{
  "dataset": "pictures of board games with random positions, seen at a slant",
  "conditioning": "class",
  "norm": "layernorm",
  "activation": "silu",
  "blocks_per_level": 2,
  "scale_shift_norm": false,
  "attention": false,
  "beta1": 0.9,
  "epochs": 68.3,
  "weight_decay": 0.5
}
Rows from block 11 of a small class-conditioned image diffusion model, named by matrix and row number. Rows with one number belong to one channel. Each number is 500 + 50 x the weight over its row's rms, rounded and kept within 0 to 999. All counts start at 0. Numbers have three digits each.
After each channel's rows are labels from the 100 images, of 14848 (inputs lightly noised), where the channel reaches its highest value: "strongest on" is what is common among them. Only what is clearly more common there than usual is listed. The data: pictures of board games with random positions, seen at a slant. In brackets: how many of the 100.
# convs0: first 3x3 conv (model.decb.1.1.convs.0.weight, 96x96x3x3, each kernel summed), inputs 0-47
# convs1: second 3x3 conv (model.decb.1.1.convs.1.weight, 96x96x3x3, transposed, each kernel summed), outputs 0-47

convs0.73:479493508518485432420515510517543493482447375509482372490409500463600474488443609534442464459552552559445547445482514486572465516524503532564603
convs1.73:431454536545466476503512434445468509578521553576603459455473479549451477432526468513540527479452489543491542483472540489428517570452415532507497
strongest on: discs in an upright rack (80)

convs0.29:476528547559512468423529552509497397511538478495521503553446534489460569476430458514514538566557443437552472546542561488482513530546521503538479
convs1.29:471482478543513494570452586465486500450457424500451544449454493458536535487551546482482519506569431504469489512447451547507594544490415438542427
strongest on: draughts (84)

convs0.14:557545487510588435458515506479500440451489525533510348511470485485495499547466555453527531412539575592498439543433413503569536512568493464582538
convs1.14:540539490469548486535545508550537512519582458515497521575551416524474491549526504423503532531532523565568420436521414397596524510486620434515572
strongest on: noughts and crosses (84)

convs0.64:525526476558494475424591511479559483511511502464548525395491568425497546518504591463506457486611434428455447503438570520523511488544508566489370
convs1.64:481524503425560595592460468548469512525455555536525511455580414541568484431555445483457484501494542472463512581534496577484485487499369443497555
strongest on: stones on a line grid (80)

convs0.21:489537408513436546532484532585587475423436445556588436479537498491501545509499538523528471482494473519448547427473498500598493468523626527531438
convs1.21:566429524546485466466516547540504486453485517565341524460479555549476493406441449439519508439557483503558381509504525522439507475449450475409484
strongest on: draughts (96)

convs0.57:572508465512471455474415561548392495449425520519434303503522471525501448509534457561464475517530527446529492498445479504494469492588425487509520
convs1.57:479479567539466574473560456592431528538486506571484540450458520528439506479533457464473435509498568507480535604511425433453446543595496558506467
strongest on: discs in an upright rack (55)

convs0.19:593544485503558561550465523508494490508474482563476632469513441490573455536525513477387522473517561452421495518468473491558539460560534490513491
convs1.19:505401501483483533485588467526398492492479496539432516477508465516406485460538586515485412479454557492468457532479540528611486550524561523497414
strongest on: discs in an upright rack (67)

convs0.95:521577506554547513537493570466523487491493514487599550437475498495479515488549496591522509420540483461506504557520494479497478464462312526487480
convs1.95:468473477461435575357526485543608469505458464476421508415436527531528536422427492553541571455481467484501489504529453500446457497538426433609570
strongest on: discs on a green board (76)

convs0.17:465501523505457507468492477480497531438485681515505425494514518531502518500480417532504462497556521508626552484527488502432480533505490445521428
convs1.17:403470527500526487447524497470449439549550444594482433434459428542491495489427604494515476475527521516442457469458544400522504604446606459493488
strongest on: draughts (48); stones on a line grid (36)

convs0.31:500478479502484457558461432494456547513504480525492462520437481471538479491511520529487534478514486468621460502492494515456502472513553573524478
convs1.31:482543546481475441463446416445521528466401452445492442570550458527389499524562632476433535443476442531502608458511545478506517512504501449556475
strongest on: stones on a line grid (91)

convs0.48:415589437448477575444561538473476530480490602518519460500481565533536450500539573519471461508529415505549455547502429487462578462553514492470511
convs1.48:497561530555508501487470552500539465471492482531525544582498437529530484509456506525459524439528527558453614594469536532426492451534325558527415
strongest on: discs in an upright rack (49)

convs0.34:423512483478469417531460480477535569521496485446501483488554480559510479504479506526528498507501494546548485463505543490485505496433479574518526
convs1.34:477465439551366508555555529462438552454469522487388502629490515541420530470494583515572553543510414422497489473463472554568538510552419538446475
strongest on: draughts (74)

convs0.82:552507559484475467518503427558509501437496486440552390492515501474489526519453539489533483491560431497505546464477590502644463503473501496463585
convs1.82:493530549533430483471484522526525456454477457556488432488490532477487428499488491595540440462547547555461449566447570554381474494533425545532622
strongest on: noughts and crosses (64)

convs0.30:530525585442599449494562387473502469483520404536493589564451534510502529432519587423511525519573611513401544402547506556452542504481534538485477
convs1.30:472535527567499559603596462574462550449550473557477484456528500484555494440516468548528526500494622503482430512517405519599414547522508604514508
strongest on: draughts (100); nearly full (73)

convs0.61:497555463506539584491537502513499519507486543573502534454527599461539502521519570448570499507513524431484517546423400516535514486479536423420351
convs1.61:456407522525472532528459578510382498428505540450481527567425553546526580501432496521439479482446466531519463469472452551519437482478580482438578
strongest on: discs in an upright rack (96)

convs0.91:544526546511530512503526387479568447520466492507501534530478506499359480494495433508502462483520467501491481508527503509378501519518356527475492
convs1.91:521450522456387500520422593576472417525463548512474473502428462489503480485435433442499568513608445505556534439429445531399526530549603547473561
strongest on: stones on a line grid (100)

convs0.55:463431544469394568399466470514357463510449512481366502523471536485459508555429494490528494554464527514474514454514474537483521544504449518468488
convs1.55:500550418513509466566561543502527461589574486499385470462385523559553474571532478535481482433543474503510598504445474469490582497528445483583504
strongest on: draughts (70); nearly full (61)

convs0.2:518499546522481440574509406528451440447531461494482544532534490492499584227503545492498519496525541459545490581516487516395469486503459530538466
convs1.2:504561549480505481503465498506491477636513545513583428484417449543602545569520565493577546440436417497549465456567479422540482452461458498456443
strongest on: noughts and crosses (100)

convs0.41:523525528540510474561475614475494482527536629518449509519519565513463466509504594510482573493497540515539483485420543510588501435449550495444521
convs1.41:527455477542569463564539523521580485466576504579515624446487506461538563629439550470413425525494492458542462522398415426511461496470548505428480
strongest on: noughts and crosses (68)

convs0.69:531539487513494467472547496486500517492467631551496540511587566446490463500482479515510561507479492493536478502489309536526572425499529438458381
convs1.69:499525435481442431509432528534504593492477536487468454491461485504440522486520452510624473526482557552487503598449421460466452482486550465325560
strongest on: discs in an upright rack (100)

convs0.49:490547520508528469628475580520470417520486526513423627508525533574579455253511488538499458539469563503467472478481495494324472502524626501493558
convs1.49:531595532535551378354452464497479493592523538427574500528504561513548491449509484532546560556531452516481475531526511521452485531491385484449551
strongest on: stones on a line grid (52); noughts and crosses (47)

convs0.3:507536507525482424467522470589490514441560519524523542557495484489499438527521455510510494488514507535484501485537518498491494511492504491473492
convs1.3:474517537508583429513448531616499473555614472528503517479512444412478510513604488444499479488560532558526576477527564510601533446527539432463557
strongest on: discs in an upright rack (100); nearly full (62)

convs0.6:474464483508451587424622548526446455469498507488532473507477460473480549475691417511503495466571541471526489626512469450447451366496418528511469
convs1.6:480418420620472521485513555493478475391542478561584512493548513543564461556443558525551535497435528388448531589488489461538400513527510518532531
strongest on: draughts (40)

convs0.7:548481404532507476485382491415466480484479465508449539496546507653468499473482510534468518472564517468515463404537556558555499534430470498541535
convs1.7:460535480502480482501530531524557559450435517523579577500496509539465543560454465498461439477461492469589530477548516549376425463452477521510538
strongest on: noughts and crosses (84)

convs0.93:543564550572496523545438549477516462483493507449467472525541513512478491533475512521482489498480536521535512503519529509529520509470563469488551
convs1.93:553492511407456587431502508509489512544459456463486433540481474511424507536442525494555479513465622517481512424406537538479510436557368536547469
strongest on: discs in an upright rack (63)

convs0.71:486438524498541422508470526453511475461513480538544438417502530441532496462460418623474441478519449423497486507483512441464601532531579390527532
convs1.71:499579587587499550524488512504568553435456503440460470477516479435546495562552539510560478464502509464502525491593506438362453457484478507551533
strongest on: discs in an upright rack (65)

convs0.60:464520497519497568526451525477484440527448258535511499619505510503496496492527494442593530529502572547447460510447523512519516456533493503611606
convs1.60:472592497490512380491461568490503480459467500461526540552456487510491493489461506431478547530512376463497455472431542426458570521517484513550438
strongest on: draughts (76)

convs0.70:587576531514445479473501426485444467582488503430531469536466492493563539560517468531536567537471455513490593518476592506578514418443590395514465
convs1.70:462444480501520489584535469465466472481532605440556567499481511523483466509580556434370441464534482482454418494470583459510517465470508484411405
strongest on: draughts (100)

convs0.62:522580544495503526443544538487518575464605466529514473476556503482521479477568536540525496405535503531511541415479457502590567481414459488527463
convs1.62:516571461488502459517461518594481537476625430501457574457531497485521541491554482557446498513493426489498585459534556503493593543517436483557520
strongest on: noughts and crosses (66)

convs0.4:507539473507574481535582575528461503459475552576497502487470508557482557497522523500483459453498620552444505548447435487498489450584571543449382
convs1.4:533558502521452447474461470489532539510459447467506354547448488481551495486520431461513558529495515538493506439500515396428488499540581475453536
strongest on: stones on a line grid (94)

convs0.88:489519552557516543559522466489549487544483494476527693486483446501447557512521524504546517495517432490524511498462523461490550459498462508563503
convs1.88:472543379442416503519527565561479487497463582467468507449430554529554481575449510591532488465469490550571543493482531509423461479528408454479395
strongest on: noughts and crosses (100); nearly full (69)

convs0.74:397522439500473435577478487462489504515638527495582444558526495607502542509431488503560538522562543578495452463486494464540493489482461545440522
convs1.74:469524567464508501485422513562553448513528510522570416423445474507418448561559453543510488574489523566475576606485429484526493466465537507446615
strongest on: discs in an upright rack (99)

convs0.87:481512468490507566507470490505458528468501456467511531591523528598457470488468451619462534472478550410528508465574510532496493420560474480597559
convs1.87:512584485564486495488473534497525526506476488494483587460500581526558532463564509482486520497517439480463478510584473533460515525475275491545447
strongest on: draughts (100)

convs0.40:459528503424525624500524497477499517473463587528527469482541576473504521500497489503406506492502465507527540510526656539511541461514513477444489
convs1.40:520445530485500587472526473411481477458475509523480521483486528496616494456474536493401520460554443470510565510559539567465504495441345536639422
strongest on: discs in an upright rack (97)

convs0.11:435569552534503520477485415458560526453524482496541589450446497537391426481463471512502533508488529515525436508513489474484514458507362528460519
convs1.11:460472489484457371515463494504495436524454527543440536504481601497502419487442493460516552402550475445531479486525486535464547594534545608477592
strongest on: stones on a line grid (100)

convs0.92:510600478494524416477537439543475456532482567476479361539556520459528578542469542449440510506510493438503532552613411492570497496464587413496415
convs1.92:496451472498472518502477437457487499444474517428492483491556432526437453495517506522571609516470482465445502535524615413523504528506535553466559
strongest on: draughts (99)

convs0.58:452450453490583410452588508486519490511521430477499574568487509471551560505461455462435532455493581412530545511537502507436496479488549530533411
convs1.58:505595518500599413429459557525502617506447454492602536511547505520500555552516531540462537493484514603446485529451418396499511425503391506587418
strongest on: stones on a line grid (100)

convs0.37:459504483509622531446502517502522551521466395469476412564457446536556608506455619432386507467547509491496487495572461469405502464545517516474481
convs1.37:490452586533575559480458515518415429570493447491507546495495479468533488491535465544504548466435478443459469471484544502552453540521610479464430
strongest on: stones on a line grid (70)

convs0.83:424517439403524452525488554437465510514498510475520450557570544505464492485477508557455531541462501513548482510498527431510473519446521526469530
convs1.83:509569518535532553483519411469500435493501471413525399459481558422410520413453328415469552462587446531560564512522591501468515491553473552498488
strongest on: noughts and crosses (51); digit grid (45)

convs0.20:478509434494476520480347578485496534511475460504473427559506487520524484519583527503515507512554517450491498522576505508495459440466487540523565
convs1.20:488534485509545491427617428535368544516420489479467533486563577565392509437551546546603472447426477530535494497450532498495509501479435432501409
strongest on: discs in an upright rack (68)

convs0.18:498487462430498485451518439491485528526481565444558513564492590351551489417528558625548465513502576549509487528463543459473563542444522540545484
convs1.18:485496485605510485471475548546478626533512454553489516482538527582460556434483379448570490430509554458549443506567457406536496546475460464428529
strongest on: draughts (60)

convs0.10:633527547545480504520509507498562379520541491481503599434464501434513551518520452421535497495553460536472516542471591526522514476561573499483425
convs1.10:449510535436557470466494578513556518460475535482543480453454432469579400570459508449499492467562461435505499463505400458460434506486511547525627
strongest on: draughts (83)

convs0.9:555435533472480375492529501544496500604531495493558547449490526635492530406433521455533593467548555441604524417498509529431484436516567468494531
convs1.9:563516468492560517505525466514540474505531449452437471530471479524514562568430525574498360582479556506455486488451524486582506606483586441522439
strongest on: digit grid (41)

convs0.1:553527550503547522544527523461536452532477486545449591539491504481405514431525413525497470522522407499551468515523491514425515525535358510445534
convs1.1:488430468393485494440508470512507580520393587532422514559502503535554374519502518568429547535568460463605479420465464514375501445492561487470542
strongest on: stones on a line grid (100)

convs0.85:497508556529499504561553455533558518496507527503455518468555509501510510529460412365423514463513559463484504481496500485619487490469563629512467
convs1.85:436510461446449562472452526447554545465433575540467487477504371436594478516517514504578511568543459448539544556521475516456580436541474467535471
strongest on: noughts and crosses (63); stones on a line grid (37)

convs0.89:408496473443432527442520524432510439574535508468537584543459504486520488503472392490484471508489490441608473526563487480407502471522534587510540
convs1.89:458522455375512526543552543468605476536445476538476564479439469532496474475478501567520380459501475495490586408375498478435507507503527440504522
strongest on: stones on a line grid (100)

convs0.80:564566509486466501446498533501548464530523500454506576548426541483448527531539478492511552529509461523494553529477500514445523430485530454493479
convs1.80:557587557528492442471509592466455492574500508554478527446539611519487561384504520496483472518505473509420441501508397531514441472551460590594535
strongest on: draughts (100)

convs0.78:390509566529521488507485387551404478468481484495517748457571508499412537473528510452486507498533463507474505458529467488417483499532489518499493
convs1.78:461460538462504484527435509408553507508510495468489425454433513567538518595469464484399560550532570473544448489456533545495487516518497445521571
strongest on: noughts and crosses (100)

convs0.84:484518653474505512522570463500466484465504442461542589460499447369508540509520475501525417509513529526400487449535520439527528566510521356449516
convs1.84:561478535545595493446550432470478500525551568520502482598527483564593493528494554527443484613427588460475531554534575504510528471431433478518544
strongest on: noughts and crosses (52); stones on a line grid (48)

convs0.27:608533514487498514531491432504498514452475533520530511493511519460532494545507538463473463503488492516512535498529495533577514513462569506527483
convs1.27:462497536516542561481461560502516503581429487525510537490451464556529508542463493530550591446587440492467483479541514536442453558581488520534523
strongest on: noughts and crosses (100)

convs0.56:499487499628514427457563518510518410427476397522521543437433468479504520490485579479635521489496531516491486467529543511535537574538481502491551
convs1.56:471441465530442524482501463501460530512512383463518489482552471507453465509496427512399535446564478535490473469460499447477488492498467515510473
strongest on: digit grid (42)

convs0.25:505527490538517461487512525543514466503486325504510503507454501461533444506518548476531546495480506513415474449484563504597508470511536525496572
convs1.25:587570468394558549552444420463478489494565397419526400522590509497525496555529482484422529497480404459468469506523482493445463501463507536556585
strongest on: discs in an upright rack (100)

convs0.32:405508457486505440543490584512533504545533534493531499505461539612488431471459456467553486503512545542574494451495514418573541521482518538501508
convs1.32:449445543420560506530551478478425393547566544516512511485521440556547519321501596500487558454487511475439467459442401495534488546538633483492524
strongest on: digit grid (42); noughts and crosses (40)

convs0.5:556538490492536503427502547486445467461584501550467469490524458535568522465464532478394510467572536491440556441434375511541447416535568545495492
convs1.5:572376589455469509496401568376561540525540509525506497526513390487497549501500512455499406572515526537488400580513475497463520429532501516511515
strongest on: noughts and crosses (62)

convs0.15:660574532556509493461446472483505512509482513535491382504524496545551518550524395487468511441485428583474508505483400528603515463524582564532525
convs1.15:519499509467664415560638484483509500408574533461461504456440546479539482449555552523481517461545543488483457467539505523450499505487517432502482
strongest on: stones on a line grid (87); nearly full (78)

convs0.0:351499494493522489486463543510480484439539551456545522454509578570449495524430486481518531499576550546548517472508581464509458467436450548470494
convs1.0:463543523491527476455500515515576525523530503519455522465517528480545500594561522524403495522531521538478441429527520416553499495489579499569513
strongest on: draughts (73)

convs0.68:471496432495481560545494481505624478460493527473468345606570557395525523508463527430509450502444480466539529450488468521465486570491512545476507
convs1.68:518460507493499527493450540489491409507410449454451408445486530436461441525556510517457584554480519513496530529511510444537588448420465493494546
strongest on: discs in an upright rack (99)

convs0.90:480529469501518487530500471441468552437419437535526451480458479411412491509535489505529438527514397461536538526532530589435464487532471500583460
convs1.90:510549461481473492494492485496542516432550487433676491484490483508445507416595525450528474578476533521557482413560451514586608440497609542469466
strongest on: noughts and crosses (52)

convs0.42:468529555500591431434455580529454506531560484492500484435471510542545493543556502490515513535439560492532497440452555435520433449413519540496567
convs1.42:557390467478487614594530451429463516517497507475468405510583511488366533461509486449509527416516615526434439521514490533539490419458507514495449
strongest on: draughts (100)

convs0.22:456528571501525454545544456556473477378460510497512512598480464445521505568519484501580463505514395580429495464484432515580492570508440482496526
convs1.22:620507451478556437573453475508554495571465490363526446463472470487531449470440538468419558485501522482498463494503462491494473475539578520513392
strongest on: draughts (44)

convs0.28:362531495499430478477624341472499501539497413468572450575416486369463507513504579454502512539549466472541449584570479525462533492518508463481517
convs1.28:536527387420521519629485575583462520455551564452501559483542475571540533521514431481460501441427450533500488499554553565580462502469505482598421
strongest on: digit grid (70)

convs0.94:519518549476507505455463497514449513510464564414449565392503509582481574447582528439542492528526484441515472586470477469496551529461466450432396
convs1.94:576421537507409494557543570488513537436467544468436396541487500443465524414541482482573412558462452500495415512506592579560527538533461497490402
strongest on: draughts (64)

convs0.16:375453436540462547615589556433479509468490554579520613468518414483544497502437441578507517450558453553473482475527446475592509497505513610470429
convs1.16:562390455500580519433473484500505415620545477453461517429458516492395522484498469468533443521535558441476424560483466429516491561499512514483519
strongest on: stones on a line grid (100)

convs0.23:490545532550454533519532566485588455530531443467560553526296533525515466612545511500551510436523548568466500520458482553537526511448511564527484
convs1.23:462631519540474529497469527556514429564544433529566476383434552472466538475508477613521534540471428482504513487486570473506444475516464426530525
strongest on: stones on a line grid (100)

convs0.86:642548538489485509424555567435495446442492395528496644469469424517528480510526510479460514509529529553540599502528606530425509496488505461576547
convs1.86:478470504469446471452485430564598430475500571441619476469418513540399465664467459573549487499513501580564503545513436570537467462453518478439504
strongest on: draughts (100)

convs0.51:459596516496521477447563463493513497499438530588550433507522464416519513529560450508522522472504487522498489544596536525571457503390579503529448
convs1.51:557525513543488516529487573474464552478587430471472508534614570531492501549514474481460487539535473552454530460468414491513408467592549506531459
strongest on: draughts (98)

convs0.33:522530477513486465555419466483474484594577541498485645534497537689466415515459482432461516526449504471507489467482494511499460582428502510558476
convs1.33:596499498451510514474453616475600522504535455448556504517566513392589485592505569552552481520512497554529462589512526523594485444526407549532434
strongest on: noughts and crosses (89)

convs0.54:557548513491511497444539564457472571473515427552500473533480447533504592455523493479408497436579451519505480476484466513493539462523509448508502
convs1.54:487510507567580467453566457554533559501479568566459466572520660542427469422556583547489569578419567472482505504495490552513512479470475463538490
strongest on: discs in an upright rack (97)

convs0.53:466529497507429548474561489542585494506498502501519503443538479523550547457516489427552485482490489629541470597422451459549472470507568677442581
convs1.53:502452476560518528528481473550395445508503577439532474552528515530534523527512516555487500482462460562529508528421513656540450523427472517539404
strongest on: stones on a line grid (100)

convs0.44:483549496451519523458504547479586556440522599511515512456565510560517502497485488450467525474515404527474493499534491505513574476541539492501433
convs1.44:533584480615535446472511503506604544471523471470545498543485609514561499603544588506618418585538504546527462459419474504517531491440520485417513
strongest on: discs in an upright rack (99)

convs0.46:518506592540443543491507516492567468487521393506486454456522506548548488494542368376507465447548404457491461503476485504501512500578537560531494
convs1.46:348530438495546458468543456446480510476451482538471587471588479434467521547425502496600460573505518425487547522497548474466547472501459475457470
strongest on: stones on a line grid (100); nearly full (62)

convs0.12:444520542572512469474426380510494511470455463458581511472565481490425455594559546484486502451583497518512494492554550489447498478502345506513436
convs1.12:519485457485486472517551468418505399465474478538453509479496529504466535378450501456541592500490451453590523507457536441583494501527568452550559
strongest on: digit grid (100); nearly full (61)

convs0.39:522516468393542536487507528522506488479480619497516532513496476472494481502499529479309531464521522517501435488445447550550534484526531407595454
convs1.39:535427471559471590514484526430433471455543561531464478483515585463593487476464485577592482486509483421558600501528566556477454483385443586477499
strongest on: discs in an upright rack (66)

convs0.59:509560510523516537439486569543526487467518559504483440441515519469585458455451471510521453483551499580455476491421501484444514506496501528418452
convs1.59:537493450452477556571470493576452508484570512409532492473451514534436541469530461502409528491466544509506457405556433504552502553488615532521479
strongest on: stones on a line grid (100)

convs0.50:329462501494538493556453271506606462413475459528564502543454507448490524545492558517505509457569556472507461484480439512439510477534538514488526
convs1.50:401511514498424527388600435523492412474554528497528499506483461419405522487473444472475578537439440544510469437435442502473488481532388591480567
strongest on: digit grid (100)

convs0.81:502533453530449520459447539540427519439464413551541409434423514524628478545476572445548410478543479536524593451567512429491448487458614473535539
convs1.81:511470442531484463499441507485609541476428557573394529490458532535495528526452473588459497494537562530622428440490559529442507522459510595447538
strongest on: noughts and crosses (100); nearly full (60)

convs0.76:604545586541564500490485403508494481487530473501454277502507520550342498565492494379502543519540528473546526486522474497613432503504483481518497
convs1.76:506484534512482522527533636466442545521425479492455397556562541425534492357505491585467466484559456530513514533604596560458446490486558498473495
strongest on: noughts and crosses (100)

convs0.66:509542500469536501508528523462558474514505439510508524545535547463507480500513414480473568536558542505478511457500613551508518430579513470460650
convs1.66:511485575531484535526469491509527537560583554544473471439598495471500501484487507490474439468504519411456522392633504545554449564526561433510474
strongest on: discs in an upright rack (100)

convs0.65:521544489521546501448590493480419506521462503541522470391471525426582405509552544447501508518564486537509512575459507488515546591547612567421526
convs1.65:455488547441580494500543460442530570506538585428585453570423442469513488522450477542510540461489482466514587590511420505464470409463560473492582
strongest on: draughts (100)

convs0.43:338528436530526529517523477499527524491490543410480499473528530508465569506479512519489537503506567490535523453477521518599487507489484507527436
convs1.43:537588541505513560469515514466399539555462451474575550498536503468531514488536508529470500474376534509495514538591461531550492430482594509444491
strongest on: discs on a green board (73)

convs0.75:550558505470517491529520542516542494510519584427524611546442541475481473543509455492544546520501509509512601478443536540537516439464552416488411
convs1.75:501451466529444547491400505432525464564453577523454458536539507491552532433473446464524467504570511491522463409578490476478584560549467547527556
strongest on: draughts (100)

convs0.79:513457516528492558540488498498558546489486434501446583469521467519433455501544418495462548572551435508509467472505458486560480502517420622558501
convs1.79:421522511599494479493510554544452382494518538454473463534463464444562555605413465447489517475527521618496503533435431396535510489498537484566573
strongest on: noughts and crosses (100); nearly full (66)

convs0.8:506486522562533485454433486530472505453504657519535399615534613509499498483515471450578520458500480504595462467500560494481531509513528453451482
convs1.8:476613486509542500509460482490527588532516387503505497559580515536435542535523478442518531517477471539513487398556408557465549463472463453569534
strongest on: noughts and crosses (100)

convs0.52:494511457486471560505481509495517550450447456534466412506499480420431549492518571503554498534510463633572468459480575533496543502533440506559564
convs1.52:522505473408491461509542533424626547479503459530555538588456400507505585477495396575386503491498516482522448515463539453557529490482564469542472
strongest on: draughts (83)